From a checkpoint of a small sound classifier.
Model: 12.4M parameters, mfcc input, arch convnext, norm layernorm, activation relu, moe soft, num experts 8, layers 10, width 384.
Rows from block 5 of a small sound classifier, named by matrix and row number. Rows with one number within an expert belong to one neuron, the router's apart. Each number is 50 + 15 x the weight over its row's rms, rounded and kept within 0 to 99. All counts start at 0. After the name is the row's rms in percent of the matrix's.
Before each expert's rows are labels from the 100 clips, of 14976, where the router gives the expert most weight on average: "top examples" is what is common among them. Only what is clearly more common there than usual is listed. The data: short made-up English sentences, spoken by a formant synthesiser in many voices. In brackets: how many of the 100.
# router: slot weights (model.blocks.5.mlp.router.weight, 16x384), inputs 128-191
# up: expert up (model.blocks.5.mlp.up, 8x192x384), inputs 128-191
# down: expert down (model.blocks.5.mlp.down, 8x384x192, transposed), outputs 128-191

# expert 0
top examples: voice: child-like voice (100); "every" (33); mains hum (27)
router.0 116:60 54 45 65 75 42 61 50 49 42 31 39 37 49 74 72 66 31 31 61 47 50 56 75 31 48 26 44 51 50 63 88 60 18 46 63 77 65 45 68 62 36 45 27 57 66 55 73 49 60 42 53 50 61 59 54 49 59 49 46 24 63 32 23
router.1 108:35 50 86 53 50 36 59 48 59 51 35 61 47 73 57 43 49 34 32 40 41 53 35 61 48 58 58 43 53 85 28 72 44 65 46 36 52 31 56 48 50 40 41 69 48 44 45 99 61 46 59 39 39 52 70 54 48 37 61 47 63 30 23 26
up.0 103:50 77 48 75 60 48 65 47 48 72 47 62 65 40 49 63 49 55 38 45 41 72 50 67 27 31 41 50 54 07 44 62 60 60 45 71 48 59 37 46 55 67 43 40 45 61 67 30 45 61 32 58 59 67 14 43 56 74 46 54 48 54 39 58
down.0 087:27 42 40 36 44 55 87 49 49 55 57 39 46 41 47 38 41 49 52 60 56 70 42 25 57 72 73 32 53 67 49 41 40 64 33 36 43 58 44 67 84 60 67 55 43 63 66 45 54 43 47 61 35 40 81 46 45 53 73 21 44 86 42 63
up.1 087:73 66 45 28 57 39 51 53 28 56 63 52 95 34 51 36 40 63 53 17 57 63 45 42 33 53 50 50 63 32 88 37 35 46 55 82 32 52 42 60 70 67 52 58 92 33 58 07 54 44 44 57 45 51 31 68 37 67 61 46 57 48 59 56
down.1 074:57 75 33 51 49 35 46 40 41 63 54 56 46 37 56 45 52 55 47 69 47 00 32 57 60 39 56 35 68 35 18 25 47 40 37 10 48 53 50 48 60 53 42 50 36 63 57 60 37 28 16 53 28 21 60 64 48 37 70 30 37 64 39 40
up.2 112:78 73 42 56 72 76 47 57 49 58 60 62 71 36 50 29 54 71 52 37 56 63 38 44 41 40 35 51 71 41 65 54 85 42 70 72 50 66 44 55 61 34 56 23 57 48 58 46 61 49 48 26 54 34 29 43 87 44 42 63 24 52 52 52
down.2 103:62 52 48 47 62 55 53 67 13 54 51 46 46 36 50 41 42 45 36 18 34 64 48 42 56 51 44 54 41 62 60 50 37 39 23 56 41 59 46 34 62 11 67 42 80 51 54 33 64 32 49 26 44 55 48 47 58 21 59 24 49 57 55 68
up.3 098:68 59 43 53 54 53 52 41 37 40 57 48 40 39 31 31 53 39 34 31 33 30 39 44 47 42 19 45 42 40 58 16 63 24 40 59 24 65 45 29 70 63 45 64 67 30 48 30 65 44 40 41 55 41 33 55 47 44 56 28 42 55 74 76
down.3 091:67 67 52 47 56 50 52 55 54 60 22 31 34 56 82 52 61 55 49 70 51 18 47 62 28 75 31 37 72 53 29 49 55 30 51 28 62 58 57 70 24 65 59 31 50 43 40 63 26 49 37 59 31 00 31 46 71 27 78 56 50 81 47 22
up.4 086:54 36 39 81 58 53 37 63 47 54 55 19 43 31 32 78 64 30 51 31 47 23 41 66 48 68 61 53 36 44 39 32 63 33 67 64 34 51 33 50 35 55 44 51 73 62 71 34 51 48 35 29 61 62 34 43 58 65 23 65 44 63 66 46
down.4 080:51 89 67 24 75 55 30 59 45 59 67 31 50 37 64 26 56 73 51 46 43 33 50 58 66 34 71 45 53 56 35 19 50 50 43 20 65 41 52 60 25 86 11 74 32 60 86 44 42 68 33 34 41 49 60 57 61 35 38 68 36 51 39 44
up.5 101:75 44 31 61 54 59 50 48 34 40 40 42 32 35 53 75 58 37 67 76 53 50 47 51 39 56 64 53 53 40 49 46 84 33 62 58 64 71 17 30 47 71 58 56 17 58 56 46 52 40 64 37 50 81 32 47 48 71 45 55 48 55 49 48
down.5 083:50 53 42 36 63 62 44 50 64 59 45 40 45 41 50 61 39 29 76 90 32 26 46 58 46 37 48 52 44 56 30 47 56 47 73 27 61 47 35 15 70 53 51 54 44 42 37 49 30 43 46 75 25 35 25 49 61 37 45 51 41 55 61 23
up.6 081:51 74 31 59 86 48 41 50 53 60 59 66 42 34 43 57 67 62 83 71 42 21 53 43 50 57 63 36 50 42 45 27 38 41 67 49 52 42 66 35 54 71 37 60 35 19 70 30 30 73 58 61 24 68 54 35 66 66 36 75 48 47 55 33
down.6 106:51 36 43 55 65 56 50 69 37 54 57 53 60 46 41 49 30 51 61 60 42 78 71 36 61 45 55 46 22 59 60 68 44 63 46 51 49 49 49 47 65 41 56 65 61 52 11 50 62 56 59 38 48 73 63 58 37 36 53 23 54 62 41 54
up.7 074:67 79 30 45 62 70 31 60 40 39 74 26 59 36 39 61 70 51 55 41 34 49 42 61 63 66 70 58 49 54 40 44 52 47 58 49 53 31 55 20 53 58 68 53 54 50 48 34 31 31 33 41 46 30 62 34 54 63 73 44 38 47 48 58
down.7 064:64 52 53 22 51 35 43 33 48 47 28 62 49 39 35 29 28 28 41 53 47 39 51 44 28 37 37 58 63 58 55 27 50 45 63 81 42 56 85 59 55 74 36 35 51 69 73 63 57 62 68 45 61 50 60 50 52 51 10 20 59 68 68 56
up.8 082:67 70 30 39 56 44 36 55 31 54 42 52 63 41 46 44 53 39 52 08 48 45 27 39 64 42 57 43 55 05 76 56 53 49 69 62 28 51 31 43 66 64 43 53 19 35 55 17 32 49 60 60 38 44 45 45 53 75 59 49 46 66 34 64
down.8 070:45 22 47 35 62 27 63 39 36 64 43 34 49 47 69 47 42 44 34 42 46 38 54 45 55 54 52 54 34 53 61 54 50 96 32 38 47 67 49 55 55 47 39 51 50 43 52 67 54 35 40 54 48 43 50 47 45 46 47 50 38 60 43 63
up.9 127:56 64 52 55 49 60 37 69 41 46 55 57 68 37 83 28 48 65 45 55 42 48 55 22 59 36 45 50 48 36 41 57 45 54 54 33 34 46 64 42 48 84 58 32 37 39 56 43 57 41 48 43 70 40 70 60 44 82 51 42 66 30 75 38
down.9 157:44 45 60 44 65 69 64 25 76 54 49 21 82 26 49 37 55 55 49 49 45 46 42 66 45 62 62 36 47 47 45 46 70 56 58 24 47 51 45 70 30 75 36 35 40 84 49 59 42 28 56 27 21 69 65 65 57 52 56 64 27 52 32 65
up.10 105:49 68 49 54 49 28 64 56 47 71 23 50 59 45 43 54 45 46 50 49 48 63 38 39 41 37 22 56 58 31 54 64 66 46 58 61 31 56 51 56 56 49 63 32 44 77 58 20 60 42 16 53 55 57 49 51 67 83 33 37 57 66 20 61
down.10 103:53 15 50 25 47 49 67 58 47 58 50 56 41 51 58 46 42 43 41 37 27 65 44 26 75 55 65 31 38 62 37 68 65 76 62 56 41 43 47 65 60 49 71 54 76 49 43 58 43 43 58 62 45 55 79 26 59 52 52 47 45 69 42 35
up.11 144:64 29 27 37 60 69 30 53 37 41 40 30 41 26 31 25 45 70 74 49 23 37 48 36 41 67 37 54 44 43 46 38 43 53 67 49 49 58 51 43 38 19 66 34 56 69 79 38 60 66 18 53 46 50 60 43 62 21 40 17 32 93 43 54
down.11 118:55 41 67 36 56 44 41 59 40 61 83 52 67 61 65 48 42 47 66 44 55 56 46 44 45 51 50 53 44 43 47 60 50 60 31 16 55 71 61 43 44 53 35 27 48 54 31 50 44 94 78 46 66 43 31 40 58 35 33 35 30 60 56 53

# expert 5
top examples: whispered (100); voice: high voice (98)
router.10 105:39 49 55 60 44 56 70 64 53 41 27 61 35 12 65 48 39 46 34 35 32 53 57 62 64 59 56 35 41 49 53 77 53 45 53 35 63 53 50 41 64 71 51 29 81 44 49 90 49 63 64 66 32 37 50 34 42 58 58 46 52 33 52 32
router.11 106:45 78 51 45 57 78 51 46 51 50 40 31 38 38 85 50 53 64 36 41 34 57 56 37 69 56 55 44 50 51 46 70 41 44 64 53 59 34 62 42 45 69 36 29 83 47 31 64 40 44 59 63 24 46 46 43 38 58 34 54 29 45 37 62
up.0 083:74 40 67 66 59 12 50 57 44 60 58 48 54 37 56 53 56 81 64 51 52 65 51 46 39 51 30 65 36 62 55 51 41 43 27 68 39 57 41 60 58 39 83 37 75 18 61 71 69 46 42 26 73 43 46 67 41 53 53 52 73 61 81 55
down.0 070:55 45 62 46 45 24 37 48 69 73 44 65 54 27 69 62 44 16 53 49 62 48 45 58 58 60 41 67 59 28 19 60 64 38 56 50 48 67 58 58 41 35 46 47 29 54 78 83 72 56 57 15 55 32 91 43 66 28 40 17 19 53 60 57
up.1 089:49 85 35 53 62 78 43 28 54 38 60 86 61 50 40 72 43 53 53 28 47 30 34 52 50 47 42 57 50 68 40 61 50 47 55 92 47 43 55 82 44 71 66 54 11 52 61 40 56 65 54 37 49 49 33 49 73 59 51 73 35 36 30 40
down.1 087:76 44 62 35 60 41 24 66 13 61 61 64 67 42 22 66 53 55 52 69 50 57 62 61 50 39 62 53 53 60 58 52 46 56 31 61 47 42 70 55 41 82 30 47 59 50 76 33 58 55 46 34 77 60 52 62 60 46 62 62 48 50 68 24
up.2 138:48 42 38 27 55 69 38 70 46 28 51 46 39 44 54 50 54 58 49 52 58 62 55 44 63 90 33 60 62 44 47 66 54 51 92 75 43 58 60 62 51 58 62 14 70 53 52 61 41 29 56 37 47 34 36 53 93 62 60 55 72 61 30 63
down.2 150:46 44 40 37 74 58 37 69 80 51 36 19 81 25 65 45 57 38 46 55 42 42 57 56 60 68 66 33 50 35 39 47 71 44 56 58 54 57 27 47 35 42 40 47 52 92 32 64 49 52 32 33 07 62 41 77 49 34 38 32 27 48 38 58
up.3 088:62 60 50 49 46 99 48 73 66 57 67 49 52 49 55 65 51 47 49 29 53 51 38 57 29 62 56 50 43 50 62 57 55 39 37 48 77 38 53 23 64 45 79 51 44 55 44 48 48 40 62 54 76 67 37 50 52 29 70 45 34 66 36 65
down.3 100:45 58 67 62 69 24 30 58 15 71 70 60 51 65 19 46 63 51 74 31 49 37 47 99 33 59 60 64 57 50 45 42 45 41 20 47 52 47 36 46 33 60 00 60 52 50 86 50 68 63 57 57 56 55 46 67 79 55 45 37 53 45 55 73
up.4 096:62 38 48 41 36 38 12 59 56 33 70 47 23 82 33 37 57 22 54 76 55 56 34 56 51 59 43 54 33 31 55 32 52 46 32 46 43 53 49 69 43 68 51 60 43 50 47 46 41 71 46 46 60 46 60 71 37 43 88 54 40 47 63 55
down.4 096:58 68 55 52 62 34 43 89 31 32 56 20 49 60 55 21 38 30 36 33 54 46 66 39 66 49 75 30 52 44 34 73 61 45 51 47 38 34 53 23 53 17 29 53 50 73 13 52 43 46 41 42 18 60 43 42 67 38 42 50 39 79 43 41
up.5 121:52 33 57 38 34 18 48 50 48 35 42 51 66 57 45 56 48 56 51 58 54 49 24 35 54 28 48 43 71 49 73 20 60 67 47 51 57 57 71 42 71 43 56 71 67 59 40 07 45 38 26 51 40 40 45 46 50 42 53 46 32 50 35 34
down.5 143:52 44 53 67 37 67 73 47 55 66 55 43 59 52 50 41 35 53 45 33 46 66 41 37 65 61 55 49 33 52 40 71 51 73 43 12 37 56 42 52 56 25 36 44 56 45 31 48 41 45 53 46 47 48 58 31 56 48 48 48 48 61 52 42
up.6 116:40 34 62 25 41 20 49 39 59 40 45 37 78 43 45 44 58 47 46 50 48 40 34 43 51 20 44 46 85 50 66 14 52 68 47 51 62 50 70 47 74 32 55 68 45 39 54 09 35 43 27 39 60 35 44 60 49 48 50 57 38 57 35 43
down.6 127:49 42 56 60 48 62 73 44 50 55 52 33 57 60 47 53 26 52 42 45 45 61 48 44 52 55 53 33 46 40 32 58 44 59 43 32 29 50 45 50 63 18 47 43 52 55 39 40 56 53 50 60 31 50 60 36 49 49 49 45 51 56 39 51
up.7 086:57 66 38 50 63 48 29 40 25 43 52 54 68 58 45 58 47 28 43 45 41 44 27 71 42 38 40 51 58 57 62 09 20 57 56 66 77 52 49 36 58 42 62 62 80 57 67 35 35 33 51 24 24 36 31 93 58 46 90 62 32 65 50 23
down.7 081:62 36 60 43 46 65 47 46 41 60 48 26 46 66 60 54 30 47 41 65 35 36 58 27 73 49 55 39 49 44 20 43 45 57 51 34 49 55 61 49 46 27 35 46 50 50 44 50 44 69 40 59 54 15 53 26 62 31 51 39 41 60 51 34
up.8 072:51 50 53 33 57 32 44 66 52 51 41 29 41 13 56 36 69 68 51 43 61 41 74 45 47 51 05 75 62 45 57 53 37 45 50 66 18 50 46 57 59 45 41 40 61 55 75 34 58 35 48 21 63 63 38 71 69 66 47 47 40 77 37 53
down.8 060:35 31 26 48 59 60 54 39 42 46 47 48 63 55 49 55 19 59 31 44 48 64 49 50 54 62 49 25 45 85 52 90 51 48 56 77 29 31 59 37 66 47 47 65 68 57 30 79 42 64 54 48 63 86 36 13 46 38 42 36 39 47 39 37
up.9 130:44 41 66 26 42 25 58 53 48 43 44 53 61 73 47 54 38 48 40 61 42 32 31 37 49 32 29 44 87 61 60 23 40 53 35 44 55 45 67 54 62 50 54 74 55 49 26 37 41 46 27 52 51 34 63 40 40 52 61 55 46 50 41 28
down.9 160:53 59 53 58 44 76 66 55 49 59 52 44 48 57 44 52 26 45 48 43 34 87 57 23 57 62 55 44 32 64 50 75 43 70 43 26 35 52 43 50 79 34 26 42 73 36 28 47 53 39 62 50 50 66 59 38 41 48 41 36 54 55 56 37
up.10 066:71 33 38 59 66 32 58 51 41 73 60 53 60 72 43 60 30 64 59 50 50 35 31 34 49 53 34 37 39 49 78 24 50 71 33 74 62 70 61 55 63 60 64 70 63 92 50 38 35 46 43 48 55 55 35 57 55 30 67 46 30 33 60 39
down.10 061:63 67 52 59 55 68 64 53 30 66 50 43 72 70 39 37 27 54 51 56 28 61 71 41 82 61 61 54 34 50 55 59 46 70 40 34 42 44 65 37 58 42 39 48 60 50 39 53 51 53 72 66 44 39 46 49 25 56 52 47 62 58 50 59
up.11 114:38 37 49 50 56 40 60 51 55 64 31 77 54 56 39 37 35 32 25 32 56 52 28 25 65 52 73 49 68 63 60 36 35 44 25 38 37 40 51 64 56 44 43 61 30 57 29 46 56 77 31 49 44 18 81 55 35 53 31 50 42 62 56 27
down.11 142:46 69 44 57 46 63 49 62 52 52 38 70 62 24 53 64 21 41 39 64 30 66 57 48 73 47 46 65 35 65 63 73 50 50 46 69 57 50 50 46 68 61 37 54 64 49 57 45 35 43 59 41 74 64 49 62 37 36 36 21 56 45 74 47

# expert 7
top examples: voice: high voice (100); intonation: flat (53)
router.14 107:46 83 80 38 44 99 59 46 56 46 48 70 34 37 48 43 42 40 20 29 46 41 43 66 68 67 54 42 41 52 44 65 33 55 62 30 71 30 46 57 59 43 51 59 36 43 41 77 54 47 47 63 55 42 71 64 49 36 53 50 02 32 64 33
router.15 107:32 54 68 50 67 81 59 46 62 48 68 59 51 52 31 30 49 40 17 20 44 33 54 71 64 55 48 41 36 57 36 38 57 29 54 46 46 50 62 42 32 62 43 48 85 43 44 56 51 43 38 35 57 60 51 44 49 66 26 47 09 42 53 46
up.0 142:69 45 64 47 33 10 51 57 54 41 78 68 60 29 50 48 81 58 72 83 28 49 53 24 37 49 61 51 67 22 67 33 37 68 37 53 27 60 48 60 71 59 70 62 44 55 44 75 09 32 51 79 70 53 53 63 46 47 64 40 69 49 62 55
down.0 134:50 58 62 61 55 50 34 31 55 52 41 63 38 52 61 56 46 60 48 66 33 16 28 67 57 28 34 76 66 45 45 31 61 37 58 66 57 52 62 50 52 71 50 46 33 58 78 65 77 38 26 62 32 36 56 39 60 52 44 32 50 52 56 55
up.1 082:59 39 19 57 54 21 56 54 37 60 32 79 73 77 72 45 54 82 45 73 53 70 48 41 25 26 46 68 51 32 60 42 32 62 20 82 52 54 45 62 66 75 46 25 41 55 48 31 69 55 52 63 60 44 50 57 38 49 51 54 53 69 70 61
down.1 080:39 80 38 35 69 79 57 35 43 66 69 75 50 38 38 60 25 49 48 61 48 66 53 44 46 67 58 66 45 39 64 58 41 61 40 25 55 63 35 32 48 88 70 65 39 45 54 47 31 32 45 54 55 46 48 69 37 35 64 45 79 55 47 51
up.2 085:49 58 31 71 62 22 53 55 37 53 44 58 59 52 56 68 57 74 74 89 53 60 28 19 31 49 55 52 40 58 63 18 34 60 41 53 43 61 67 49 50 59 54 31 44 63 51 55 27 52 51 47 66 56 51 64 47 52 73 46 63 67 58 61
down.2 079:35 57 27 41 35 57 45 53 49 64 59 61 49 26 60 61 45 66 68 81 39 65 41 40 63 37 63 48 49 35 80 52 59 68 35 68 29 45 50 21 42 74 64 59 42 65 56 60 58 08 58 47 27 63 29 42 50 01 54 14 72 55 52 49
up.3 122:45 41 54 59 57 21 58 38 41 35 45 72 96 67 32 31 49 59 40 34 34 36 36 70 61 51 51 30 46 49 76 50 65 46 13 66 56 69 52 45 63 82 58 43 86 60 65 29 34 61 60 43 78 42 37 57 22 44 46 77 52 42 72 26
down.3 120:65 47 54 34 57 40 43 42 62 56 25 29 45 45 63 44 33 55 47 69 38 09 46 57 24 47 41 45 64 38 47 46 61 60 55 49 36 60 74 32 37 67 37 40 38 58 48 63 48 70 29 50 23 39 52 69 58 44 46 59 26 72 38 59
up.4 135:63 22 43 21 31 63 45 47 63 39 31 28 49 59 59 77 52 60 45 57 32 67 33 51 24 76 55 55 49 49 67 71 49 42 79 82 28 48 40 60 44 63 68 47 66 27 79 40 42 20 34 29 24 60 20 37 73 55 35 55 25 52 40 56
down.4 137:68 49 56 26 53 58 61 60 13 50 74 46 71 21 66 27 56 34 44 64 45 58 55 41 64 50 59 32 40 48 47 55 61 46 24 31 43 76 51 57 53 59 61 46 62 71 34 44 41 35 54 31 45 52 34 45 57 34 58 30 49 81 53 37
up.5 114:48 64 40 52 55 48 31 63 42 73 47 62 36 66 61 42 52 69 68 62 59 54 37 36 45 53 53 49 69 22 59 58 52 54 43 65 38 47 55 51 73 39 48 65 73 41 61 26 57 52 75 62 51 35 39 80 66 47 60 66 30 62 59 22
down.5 120:56 62 61 52 75 49 52 55 18 44 46 47 65 44 46 41 47 53 49 73 55 43 48 47 60 61 67 43 44 31 39 49 61 39 26 52 31 54 48 34 37 61 69 58 30 54 83 36 33 58 23 38 46 56 61 40 42 37 61 42 35 70 45 59
up.6 081:66 34 20 54 76 13 56 72 63 36 44 56 37 51 38 59 60 50 47 55 41 57 57 54 27 36 47 52 47 35 45 30 62 33 41 65 56 44 54 47 70 75 62 33 30 69 66 50 28 26 50 68 64 60 40 40 56 62 71 46 69 72 66 51
down.6 066:65 50 63 70 40 51 45 44 25 49 53 31 53 74 50 32 51 59 62 49 38 70 41 62 41 24 57 41 58 49 53 22 48 83 44 60 36 52 23 55 40 62 52 58 59 22 40 31 08 72 65 64 52 69 53 73 53 69 39 60 40 30 39 60
up.7 103:55 42 39 63 76 58 61 51 67 31 46 37 47 61 49 35 59 62 56 71 46 47 29 48 37 64 38 72 51 51 55 43 41 61 56 61 67 62 54 56 56 54 62 45 49 55 60 67 19 27 52 09 39 22 59 58 59 48 68 63 65 35 55 54
down.7 100:50 39 56 59 73 56 57 62 50 52 56 23 58 46 21 23 71 51 55 29 63 75 60 49 49 57 68 24 44 54 36 69 50 44 45 40 56 40 32 31 63 35 24 50 58 58 13 46 49 41 64 44 11 74 60 26 76 51 29 64 31 60 14 56
up.8 119:62 21 33 51 56 28 66 52 25 43 59 64 48 30 44 61 54 65 64 65 55 53 46 35 36 47 46 60 41 33 62 39 62 48 50 69 33 48 42 59 53 39 65 51 41 40 58 29 26 55 72 36 60 53 17 47 52 48 50 64 58 34 48 42
down.8 107:59 49 42 62 72 26 49 45 50 63 66 53 60 36 58 39 49 65 51 55 28 27 28 86 26 64 59 36 43 39 31 56 86 49 53 27 39 47 79 20 49 39 29 56 41 84 63 69 46 48 30 38 26 24 65 51 74 38 46 25 25 75 52 47
up.9 110:53 10 26 35 54 50 47 57 34 37 52 38 14 70 67 83 56 59 44 51 38 63 29 49 49 43 46 54 63 45 60 49 54 50 63 78 39 59 59 46 39 78 52 50 47 75 51 12 40 30 19 44 44 57 40 49 70 37 53 52 51 34 20 47
down.9 106:67 49 48 39 38 37 34 51 21 36 78 48 57 46 75 49 67 57 42 84 46 39 49 38 52 35 45 54 53 47 55 45 65 20 34 41 36 67 52 52 51 49 88 43 44 59 12 51 37 46 46 35 51 20 12 35 65 31 65 19 46 80 59 40
up.10 072:81 41 32 72 37 31 57 52 59 64 37 74 58 41 42 53 61 83 72 64 59 57 42 24 43 45 54 59 40 60 51 64 47 61 66 63 56 48 43 50 79 79 58 55 45 27 60 54 19 32 63 49 66 55 39 55 41 44 51 59 71 28 58 56
down.10 064:82 33 51 52 46 26 28 40 85 47 49 50 32 51 60 54 52 55 32 50 52 16 54 82 43 58 32 66 67 42 43 15 85 52 51 25 39 38 64 45 38 45 58 42 42 59 80 73 61 64 43 18 50 44 57 49 56 46 55 73 34 60 70 53
up.11 103:69 22 00 51 70 28 77 53 41 63 32 63 62 54 48 48 80 44 68 72 43 44 19 57 28 51 51 61 52 43 90 37 79 40 58 76 52 76 45 42 66 36 48 52 61 39 62 17 40 46 69 67 59 59 14 71 50 45 60 49 45 68 69 45
down.11 120:50 44 72 59 56 34 27 42 60 62 45 35 57 44 81 53 52 52 52 65 53 20 37 86 31 68 42 57 62 29 42 21 70 31 41 24 39 63 64 49 30 47 41 44 22 60 58 62 60 46 10 45 33 23 69 52 51 16 45 54 54 60 39 63

# expert 6
top examples: voice: low voice (85); whispered (26)
router.12 090:48 40 69 83 29 51 47 54 55 76 36 80 38 41 41 43 60 55 44 18 54 57 50 91 79 48 63 36 45 50 24 76 47 60 59 30 63 52 59 47 28 59 59 68 63 48 55 85 58 81 58 56 50 75 33 39 42 68 60 60 36 17 10 39
router.13 085:32 45 59 56 52 67 53 62 59 45 42 67 39 50 56 59 40 40 49 42 44 58 54 54 45 68 74 36 25 73 49 76 49 67 45 19 71 51 47 54 25 70 51 47 47 51 62 91 58 71 65 40 31 71 53 54 52 50 61 49 38 11 30 37
up.0 072:62 60 25 29 69 36 56 48 58 27 68 34 56 59 54 45 49 57 94 48 45 41 47 19 44 39 48 48 25 27 79 50 67 49 74 72 40 56 28 42 78 26 44 31 41 58 58 44 26 37 47 43 58 67 45 70 63 29 66 46 49 48 67 66
down.0 056:26 41 31 56 52 42 37 64 79 20 50 35 26 59 45 45 40 35 31 33 81 44 70 58 50 46 30 37 68 69 53 55 55 46 58 80 59 41 61 49 61 25 76 59 30 54 64 51 47 63 53 65 61 47 34 28 67 58 38 07 38 66 22 41
up.1 100:66 68 43 29 63 67 48 50 45 68 49 44 43 34 65 59 54 64 55 45 51 40 54 45 67 74 59 58 32 25 68 56 60 30 91 82 55 63 61 63 69 50 52 52 76 53 53 47 26 37 39 54 55 44 39 63 52 46 51 58 53 63 76 64
down.1 084:51 37 53 19 65 55 50 55 47 41 45 45 39 56 45 46 42 48 33 49 50 51 43 28 73 45 61 59 61 71 33 56 58 37 44 64 68 44 38 64 57 47 60 28 53 45 47 33 60 49 44 45 47 65 52 26 38 47 51 45 50 56 47 50
up.2 091:41 46 31 44 64 28 51 63 60 31 55 12 47 39 32 77 55 68 73 78 59 54 48 22 21 42 51 67 48 71 87 41 61 51 46 74 64 75 39 53 47 36 68 51 70 53 49 63 34 41 15 47 72 29 38 44 53 37 45 60 72 56 48 57
down.2 085:36 39 64 49 45 38 38 47 64 68 46 31 58 39 62 41 47 43 60 67 49 35 37 42 56 34 54 50 62 32 30 34 59 57 59 41 59 78 53 71 32 31 84 60 35 63 58 53 62 51 35 16 59 38 72 49 57 24 43 41 42 60 64 56
up.3 088:50 70 44 66 68 43 27 42 36 70 51 49 62 59 50 57 46 53 35 69 45 47 37 53 36 48 40 46 40 48 59 61 65 21 49 76 72 37 37 44 51 56 50 27 36 52 53 28 40 35 40 32 56 49 21 60 49 72 41 51 40 73 67 46
down.3 078:62 52 65 38 49 46 33 52 42 49 76 72 31 61 55 62 34 31 28 52 44 36 39 32 71 24 75 61 51 55 51 67 23 24 32 58 65 37 55 48 47 40 61 72 62 41 78 72 31 51 53 73 58 76 79 36 50 55 37 28 54 30 68 35
up.4 120:59 44 35 27 60 75 49 56 47 39 38 38 43 19 60 30 43 29 59 36 52 77 50 58 31 46 31 59 44 30 70 30 63 51 58 56 53 46 41 58 74 21 47 38 63 39 44 64 30 60 64 33 54 28 40 51 87 37 47 59 68 48 49 45
down.4 121:50 49 49 38 69 57 37 43 43 52 68 51 73 42 45 51 43 37 42 46 32 55 44 15 42 62 62 43 20 58 84 63 68 63 39 37 40 57 37 71 57 38 51 64 53 69 63 68 52 51 62 31 61 74 67 51 53 71 63 39 44 44 52 28
up.5 060:70 79 28 33 68 54 59 52 34 49 60 39 59 29 67 48 61 32 65 48 38 39 44 39 44 39 50 52 35 51 55 49 30 41 78 68 67 51 38 53 58 27 55 34 35 58 54 35 18 37 36 58 49 62 57 45 69 48 65 53 34 65 59 58
down.5 053:52 61 33 70 46 63 23 43 28 69 53 49 59 51 46 47 61 51 53 55 45 44 44 50 33 55 64 58 44 39 63 71 53 43 64 23 73 45 50 62 63 73 53 34 46 57 63 55 70 60 58 62 62 38 16 55 37 62 56 60 34 34 69 67
up.6 120:53 48 17 29 64 44 50 36 62 57 64 32 38 48 34 36 43 51 61 48 48 42 38 53 38 50 58 57 44 24 30 23 34 34 53 53 31 50 43 52 67 14 20 55 33 62 50 23 40 52 49 32 67 41 31 51 64 41 43 44 53 50 38 35
down.6 103:38 55 56 46 65 51 72 76 19 61 37 57 70 35 63 45 45 32 43 48 57 48 48 64 47 50 78 56 64 33 56 35 46 60 18 44 50 73 47 26 31 28 55 48 36 50 47 48 59 59 32 38 49 33 75 68 37 33 63 37 52 35 71 64
up.7 075:62 75 26 60 70 53 63 52 35 55 50 35 31 47 49 56 63 45 65 58 58 38 30 54 46 39 49 55 43 26 61 61 58 30 81 72 37 59 38 49 71 31 32 63 39 27 61 44 33 64 36 27 57 79 28 55 76 70 58 39 59 56 68 45
down.7 085:42 42 37 36 78 54 39 75 39 64 37 52 84 51 42 25 68 24 72 45 69 41 74 61 22 68 53 31 53 75 39 52 55 74 45 43 50 68 32 59 31 34 35 39 56 47 28 50 71 45 51 39 30 52 43 52 53 33 71 70 39 69 39 77
up.8 091:86 39 63 51 65 26 46 61 33 59 41 46 54 31 50 62 61 81 67 65 51 79 47 30 33 59 33 70 48 71 74 64 23 41 33 77 42 61 43 61 74 39 83 44 50 27 59 82 59 44 36 52 91 49 40 73 57 46 57 66 68 58 41 49
down.8 093:44 36 55 47 68 18 48 41 76 58 50 52 65 39 76 52 64 25 61 45 68 10 26 61 25 37 33 62 45 34 34 38 77 53 75 50 51 69 63 63 39 47 60 32 25 78 71 71 81 34 26 42 52 30 80 64 66 20 50 36 23 57 61 59
up.9 113:61 57 45 46 76 47 32 44 33 43 61 52 37 58 46 31 66 49 64 71 66 64 42 52 39 58 49 63 51 60 63 17 31 61 58 58 86 43 55 53 72 48 42 24 61 51 46 68 19 52 41 26 58 09 81 54 64 57 66 47 70 59 53 71
down.9 124:49 29 57 30 60 37 28 52 52 34 54 27 81 47 62 48 66 59 43 56 51 36 61 46 45 40 55 47 50 61 21 53 58 47 39 66 72 19 39 35 59 72 60 67 53 77 49 69 71 47 60 38 11 60 40 41 67 69 36 73 38 36 33 53
up.10 088:47 58 29 46 69 65 54 52 45 55 65 26 30 47 22 58 72 37 82 20 44 57 36 47 54 43 24 64 29 30 50 28 62 49 86 79 48 63 74 52 64 40 37 41 92 42 40 32 22 36 42 36 54 23 35 45 58 51 44 43 39 60 75 75
down.10 069:50 20 92 33 42 39 63 43 46 29 52 47 31 55 41 41 56 60 34 42 43 54 62 32 59 55 34 52 63 55 63 86 49 44 68 58 28 57 54 59 60 43 34 31 46 28 12 46 54 46 20 45 47 99 34 51 72 69 67 68 49 53 65 14
up.11 084:66 62 33 63 70 47 61 52 37 66 48 31 47 39 58 42 45 59 78 55 50 13 29 30 50 52 44 58 12 47 52 69 38 35 62 62 47 51 55 42 78 49 77 31 37 62 65 35 22 37 55 67 65 57 62 33 56 58 52 53 43 69 63 58
down.11 086:61 81 66 52 62 50 36 49 53 67 36 30 50 59 73 53 62 49 45 50 51 37 42 72 38 64 46 45 61 54 49 22 64 40 47 62 51 45 56 22 22 67 31 46 33 46 41 74 82 54 38 48 61 54 47 63 70 42 66 54 30 56 61 78